From a checkpoint of a small segmentation model.
Model: 2.27M parameters, 48-pixel images, arch unet, activation relu, widths [96, 96, 192].
Training: adamw at rate 0.0014, 20200 steps, batches of 128, held-out accuracy 98%.
Data: trained on flat shapes of many kinds, plain or patterned, on busy backdrops, 48750 training examples, 53.0 epochs.
Rows from block 9, named by matrix and row number. Each number is 200 + 30 x the weight over its row's rms, rounded and kept within 0 to 999. All counts start at 0. After the name is the row's rms in percent of the matrix's.
# conv: 3x3 conv (model.decb.0.1.conv.weight, 96x96x3x3), inputs 60-79, a 3x3 kernel for each
conv.34,095,149,168,234,184,219,223,222,242,210,170,220,175,160,197,167,218,194,175,206,257,225,162,219,243,181,233,243,202,182,180,218,197,200,207,195,166,230,217,196,223,246,216,198,229,217,165,153,132,180,146,103,160,201,193,171,167,176,180,192,195,227,228,222,188,161,178,162,168,164,198,165,167,222,205,182,225,235,178,209,224,177,185,262,280,188,208,272,194,217,238,193,188,164,145,168,156,166,201,179,170,188,187,173,219,227,168,213,231,207,213,257,138,149,216,132,172,186,166,200,189,207,202,163,214,194,151,188,176,200,206,181,181,208,215,181,224,250,219,214,237,211,199,193,189,220,261,262,187,222,236,194,188,226,172,191,194,171,178,217,177,200,211,228,214,192,222,263,239,209,228,231,254,224,203,194,191,172,180,148,154
conv.35,098,193,207,226,208,186,221,144,197,225,243,219,162,223,250,176,183,157,182,159,159,182,149,134,171,173,187,182,227,260,215,212,244,202,172,208,202,245,182,211,217,152,238,237,172,201,185,174,130,208,232,171,190,169,158,165,170,170,188,157,169,184,200,200,259,193,203,282,238,215,254,224,183,199,189,209,226,203,242,161,167,205,201,135,172,293,204,172,259,206,197,247,221,204,197,167,221,188,163,219,163,200,206,203,185,218,196,176,198,192,220,195,192,178,161,198,207,189,228,184,117,233,221,139,148,147,133,243,228,194,217,229,169,183,193,183,179,179,222,217,206,236,229,198,211,197,171,206,170,133,198,183,164,198,194,157,206,208,193,205,189,211,208,237,220,238,207,209,258,162,181,229,228,255,221,148,223,160,102,172,166
conv.36,106,189,215,188,188,201,181,197,192,208,227,140,99,256,227,201,199,221,254,218,189,167,224,240,212,150,215,232,172,194,172,173,207,186,194,214,212,129,165,182,171,181,203,191,196,198,214,211,213,250,191,220,228,195,183,201,151,173,187,171,178,234,210,203,204,204,207,112,179,193,157,166,241,177,175,155,191,182,199,213,195,213,184,163,245,156,147,137,155,160,178,232,228,192,224,241,204,207,205,184,153,201,208,135,185,193,187,212,199,241,252,177,242,159,168,200,159,176,239,237,209,251,217,225,253,202,239,206,184,115,231,235,177,229,214,215,153,156,185,203,172,204,206,229,260,191,235,202,215,241,247,177,197,214,168,159,199,152,220,229,157,156,206,213,200,187,191,196,206,182,149,189,195,155,149,236,198,164,202,231,219
conv.37,099,144,119,143,196,215,148,204,256,211,184,204,171,160,194,146,237,145,106,213,254,214,192,294,229,161,172,173,226,133,226,235,176,173,190,193,165,234,206,197,231,204,160,183,191,207,175,152,183,199,186,211,196,192,188,179,174,152,196,153,105,210,158,116,270,222,233,184,180,193,186,122,152,188,186,137,220,216,182,185,182,182,194,213,241,207,162,147,184,134,149,206,207,207,166,171,150,213,227,176,208,233,180,199,267,175,124,209,176,180,217,222,196,177,210,190,197,240,143,165,238,139,169,236,193,188,189,185,230,197,181,208,249,182,167,146,227,187,129,225,285,244,161,211,225,175,182,193,183,193,235,201,159,210,189,202,188,177,189,209,200,193,209,209,245,205,183,239,224,180,195,177,181,187,189,220,183,192,230,223,185
conv.38,103,145,179,207,174,206,205,208,223,215,188,159,140,229,235,185,205,246,240,185,213,236,174,178,243,220,209,215,193,230,129,206,257,144,207,200,153,182,211,229,172,230,234,194,202,214,181,183,175,213,241,236,229,258,228,220,161,205,232,184,226,210,196,229,217,224,234,171,190,205,206,183,194,177,147,166,227,240,226,245,237,219,201,174,233,199,147,198,227,193,248,203,169,183,166,202,195,208,188,200,199,173,133,172,157,137,196,182,179,195,214,176,188,173,152,170,237,237,227,163,129,190,200,173,166,197,230,159,161,163,177,209,168,199,203,193,186,152,159,204,191,144,209,229,198,247,251,254,214,246,208,165,222,215,128,158,184,157,201,212,165,186,178,259,255,201,230,248,238,181,164,216,199,189,186,174,215,183,193,227,199
conv.39,106,201,191,192,229,217,206,208,204,190,281,162,182,239,164,164,223,192,245,185,235,241,132,233,216,217,224,258,222,204,169,203,230,184,223,222,175,163,164,217,162,198,221,127,179,211,254,200,211,253,205,220,170,172,171,194,165,178,201,221,176,225,244,216,157,159,190,175,166,162,197,204,153,171,203,205,151,181,213,143,176,186,163,182,195,188,205,202,203,193,162,198,213,203,202,227,208,205,221,214,190,177,162,218,212,219,174,169,154,178,203,199,189,199,195,198,166,200,219,181,205,263,197,180,256,175,149,223,218,214,209,206,134,217,192,178,180,215,204,160,188,188,177,168,176,210,220,207,200,222,173,211,214,220,213,129,153,142,169,179,195,227,211,222,196,188,206,224,181,208,223,177,211,143,199,229,187,179,190,233,200
conv.40,101,210,193,237,145,138,191,137,169,257,214,185,210,194,174,176,232,184,167,220,158,158,194,201,147,227,215,181,189,203,224,226,206,206,182,180,264,197,191,172,187,190,187,228,236,190,200,112,159,182,118,205,236,188,218,200,168,149,199,115,174,201,179,184,201,234,248,190,223,221,214,177,145,176,176,213,193,169,222,205,161,207,159,190,163,227,233,183,211,205,178,268,209,197,193,162,196,216,166,186,203,163,204,170,215,174,171,174,173,250,213,187,199,218,210,247,267,192,159,143,193,154,197,229,151,157,200,206,209,181,171,173,175,187,201,209,199,186,195,195,225,194,174,217,211,200,163,203,203,178,174,218,177,205,211,180,217,230,195,187,168,160,208,230,210,173,203,181,166,221,206,223,227,236,171,184,249,205,154,205,206
conv.41,098,216,242,227,203,235,226,202,192,181,209,159,194,248,197,188,202,209,199,206,217,168,209,174,198,194,157,167,197,190,227,200,202,163,168,172,211,223,234,232,195,238,229,151,184,198,189,199,225,200,173,198,185,226,231,215,208,212,145,178,230,185,205,231,248,146,189,185,197,193,234,221,178,198,173,141,193,209,181,211,182,191,212,238,242,178,216,265,182,238,283,187,215,197,205,232,194,209,231,217,230,193,184,211,201,221,228,210,213,210,165,206,204,191,216,214,191,170,199,193,204,164,196,204,224,188,191,173,173,185,243,188,86,193,221,173,166,225,251,136,179,187,216,197,187,220,219,243,210,210,225,195,165,239,316,208,162,208,198,140,181,195,180,215,225,200,208,232,212,182,244,190,177,235,192,178,218,203,184,232,206
conv.42,100,209,223,184,205,233,188,209,226,182,183,145,132,185,171,157,228,186,226,202,221,203,232,235,223,243,238,220,192,192,121,189,195,152,171,141,151,207,216,188,238,256,226,208,226,206,290,257,233,206,131,215,205,205,242,214,195,220,210,207,204,207,230,220,221,205,162,180,220,197,159,178,134,144,171,185,128,173,218,161,223,259,175,174,202,140,162,190,178,185,193,201,191,204,222,252,224,210,233,202,235,259,226,211,253,239,197,206,184,217,215,198,207,178,200,223,201,193,159,162,160,226,180,217,211,184,200,166,182,164,192,171,128,228,184,125,216,217,204,187,202,186,195,194,200,189,234,207,195,200,183,225,236,172,165,224,203,150,201,229,150,186,199,212,172,176,184,178,157,206,180,179,199,176,172,207,197,187,204,229,161
conv.43,101,248,196,203,228,207,190,215,198,212,192,176,192,188,197,189,179,198,206,212,195,172,217,219,219,167,201,205,220,172,193,241,217,156,210,173,209,209,213,188,258,239,180,269,237,172,223,189,188,207,177,170,251,216,202,179,182,221,187,136,200,170,172,169,218,206,171,221,219,159,204,212,183,196,224,226,239,249,217,235,241,177,170,204,214,248,214,200,246,227,220,203,223,193,202,228,236,172,192,212,203,185,221,211,191,206,198,160,147,219,240,238,162,184,170,231,259,179,198,210,212,198,210,181,167,157,179,198,166,203,196,181,211,173,178,248,147,147,164,176,142,137,225,210,154,205,211,224,184,148,184,208,191,222,165,110,189,168,167,197,222,208,204,264,212,179,212,206,178,176,181,218,134,152,218,142,133,166,157,143,183
conv.44,107,148,150,173,96,152,185,149,188,213,212,216,170,233,186,198,210,229,184,158,232,222,199,185,223,207,252,210,171,176,201,177,225,220,239,221,178,209,196,213,199,157,212,191,198,186,215,258,187,207,242,226,177,241,262,172,202,160,226,253,201,198,205,172,167,207,234,216,197,234,190,239,169,193,166,154,209,197,163,210,172,175,198,191,204,202,176,206,204,228,218,161,154,178,170,150,170,182,164,134,201,199,191,187,150,200,202,265,265,156,219,218,199,237,158,206,203,209,233,201,199,248,245,204,234,274,198,133,133,181,125,187,203,184,218,210,163,152,203,199,175,213,183,194,187,231,205,216,189,228,233,208,197,242,225,217,213,185,185,202,180,193,204,189,222,174,219,255,223,205,216,137,177,197,205,158,212,243,141,172,152
conv.45,103,210,207,176,213,246,186,189,199,191,164,211,195,190,177,189,231,174,130,177,184,243,189,192,214,195,195,225,185,216,160,182,208,159,194,173,177,191,208,232,192,181,212,174,181,231,171,207,209,208,197,242,238,231,246,198,198,238,206,160,173,190,161,171,181,196,212,169,178,167,189,208,194,188,199,215,197,164,221,163,140,204,219,196,212,188,179,217,178,184,239,149,182,146,156,194,155,188,192,190,229,221,194,140,172,211,147,193,206,174,198,187,181,179,214,181,151,154,191,214,217,205,230,196,219,190,160,178,173,147,180,181,159,216,212,164,191,202,198,193,212,219,191,178,233,247,256,178,263,237,182,226,209,136,156,185,205,140,199,202,171,200,212,222,172,110,206,167,159,200,198,172,149,177,127,212,228,190,210,210,185
conv.46,092,260,249,164,159,215,172,170,195,183,166,187,178,170,195,161,185,198,181,257,258,204,166,227,215,177,210,177,195,180,203,208,139,206,189,127,203,155,155,178,159,192,231,147,173,212,281,252,243,227,158,165,205,171,195,241,260,292,159,174,221,193,164,187,147,206,210,195,235,203,242,233,192,233,201,206,229,198,197,183,192,149,220,185,252,233,203,291,215,195,226,121,160,169,119,202,174,155,186,174,247,206,180,224,222,197,214,218,208,239,156,242,225,186,237,142,151,192,196,215,234,195,234,244,199,216,187,234,225,211,135,136,205,160,181,227,247,243,225,230,223,210,217,212,206,253,228,239,230,210,202,242,194,227,146,186,234,184,203,186,202,220,204,206,217,181,206,198,182,198,228,200,139,199,171,171,202,170,217,195,149
conv.47,105,210,223,219,179,214,195,172,188,160,198,187,179,213,172,179,207,206,199,217,195,209,195,156,235,211,220,271,194,196,139,188,221,204,159,200,209,252,189,173,230,204,184,236,202,191,182,148,169,204,166,158,191,156,161,199,206,180,210,206,169,232,236,234,157,187,150,125,184,190,114,205,196,197,183,193,198,213,159,191,229,184,238,204,198,210,222,183,201,207,248,213,206,185,187,214,216,165,190,182,156,209,200,164,204,175,188,154,151,251,242,203,225,205,182,239,247,198,200,220,198,204,212,186,224,220,205,189,193,195,205,181,151,197,186,177,184,213,171,179,188,184,169,170,153,205,227,216,209,230,183,213,228,212,235,155,144,170,170,206,181,178,190,211,177,121,223,219,154,222,227,150,179,184,222,212,245,253,164,211,249
conv.48,102,186,146,152,203,214,186,189,208,200,217,193,230,184,141,212,227,178,240,183,244,226,214,172,163,193,209,184,222,207,216,169,193,214,147,130,219,197,180,211,168,187,187,165,184,166,155,128,165,184,199,229,184,227,223,187,189,167,198,199,197,197,215,240,193,207,201,232,210,209,229,187,170,141,165,155,224,207,179,201,212,186,198,178,191,243,216,181,198,229,250,217,173,220,198,179,240,208,196,190,182,192,218,237,190,223,209,213,208,148,170,209,100,167,190,209,172,191,238,210,192,212,187,190,162,185,189,201,156,136,185,181,207,152,127,176,172,182,206,209,207,199,207,219,201,193,227,213,181,178,149,237,236,182,184,157,155,168,159,203,172,193,217,175,133,187,181,163,186,194,140,185,246,244,209,159,244,227,132,158,179
conv.49,105,141,170,182,204,207,215,240,229,200,169,162,182,163,187,198,213,225,234,171,147,191,257,160,170,208,143,178,213,213,135,243,238,132,203,149,163,217,206,183,208,196,166,231,184,180,196,187,214,210,205,170,220,232,194,154,155,230,218,186,245,223,186,205,185,212,188,199,211,241,192,203,239,161,229,242,145,211,235,195,231,236,211,230,250,208,208,226,188,158,196,178,178,205,160,205,224,172,177,228,199,179,199,212,210,214,232,221,216,272,183,152,217,192,169,180,221,204,217,235,260,188,206,219,200,179,205,174,170,221,218,249,202,202,235,206,185,165,186,208,200,205,230,226,192,182,232,214,143,196,154,174,228,211,154,245,200,167,218,203,160,244,212,250,231,198,222,250,254,151,197,248,183,160,186,219,187,177,171,160,128
conv.50,091,175,201,179,168,174,174,175,184,186,177,182,166,134,186,204,166,194,208,175,158,174,147,128,157,231,196,166,173,153,173,225,210,159,194,193,163,220,229,217,215,232,218,181,181,184,243,245,136,209,203,171,204,192,198,240,220,182,224,216,210,217,220,215,202,190,191,202,208,196,152,135,203,192,188,176,183,235,208,185,200,218,196,186,186,168,168,169,168,165,187,154,154,148,194,203,180,192,194,187,189,215,214,194,208,212,243,172,165,291,231,146,215,190,169,191,174,182,212,260,283,159,232,259,181,147,174,210,173,137,233,225,142,223,250,218,225,209,196,170,183,205,178,188,214,244,288,281,199,226,223,186,173,177,190,207,192,228,264,264,197,203,221,139,116,141,197,187,172,252,193,158,209,190,162,199,168,162,217,212,215
conv.51,103,242,209,181,174,169,170,168,173,211,245,196,175,218,242,228,240,215,165,253,161,175,202,149,225,208,195,208,174,188,199,208,256,168,230,229,189,182,211,183,140,182,187,210,232,221,219,170,168,164,165,194,219,230,178,215,237,162,194,178,113,212,208,236,145,147,229,165,209,248,185,209,219,165,244,192,181,246,199,238,219,191,190,199,194,220,270,219,224,244,223,237,186,204,191,192,244,202,186,200,176,178,231,103,206,230,192,253,213,169,267,190,205,183,174,213,221,199,222,155,195,246,155,228,226,184,261,236,163,157,213,188,172,190,207,206,197,210,194,186,209,201,171,214,220,196,190,199,218,177,163,195,178,118,202,166,186,167,242,246,166,213,196,234,184,212,178,154,242,184,199,256,173,216,211,134,230,251,177,232,252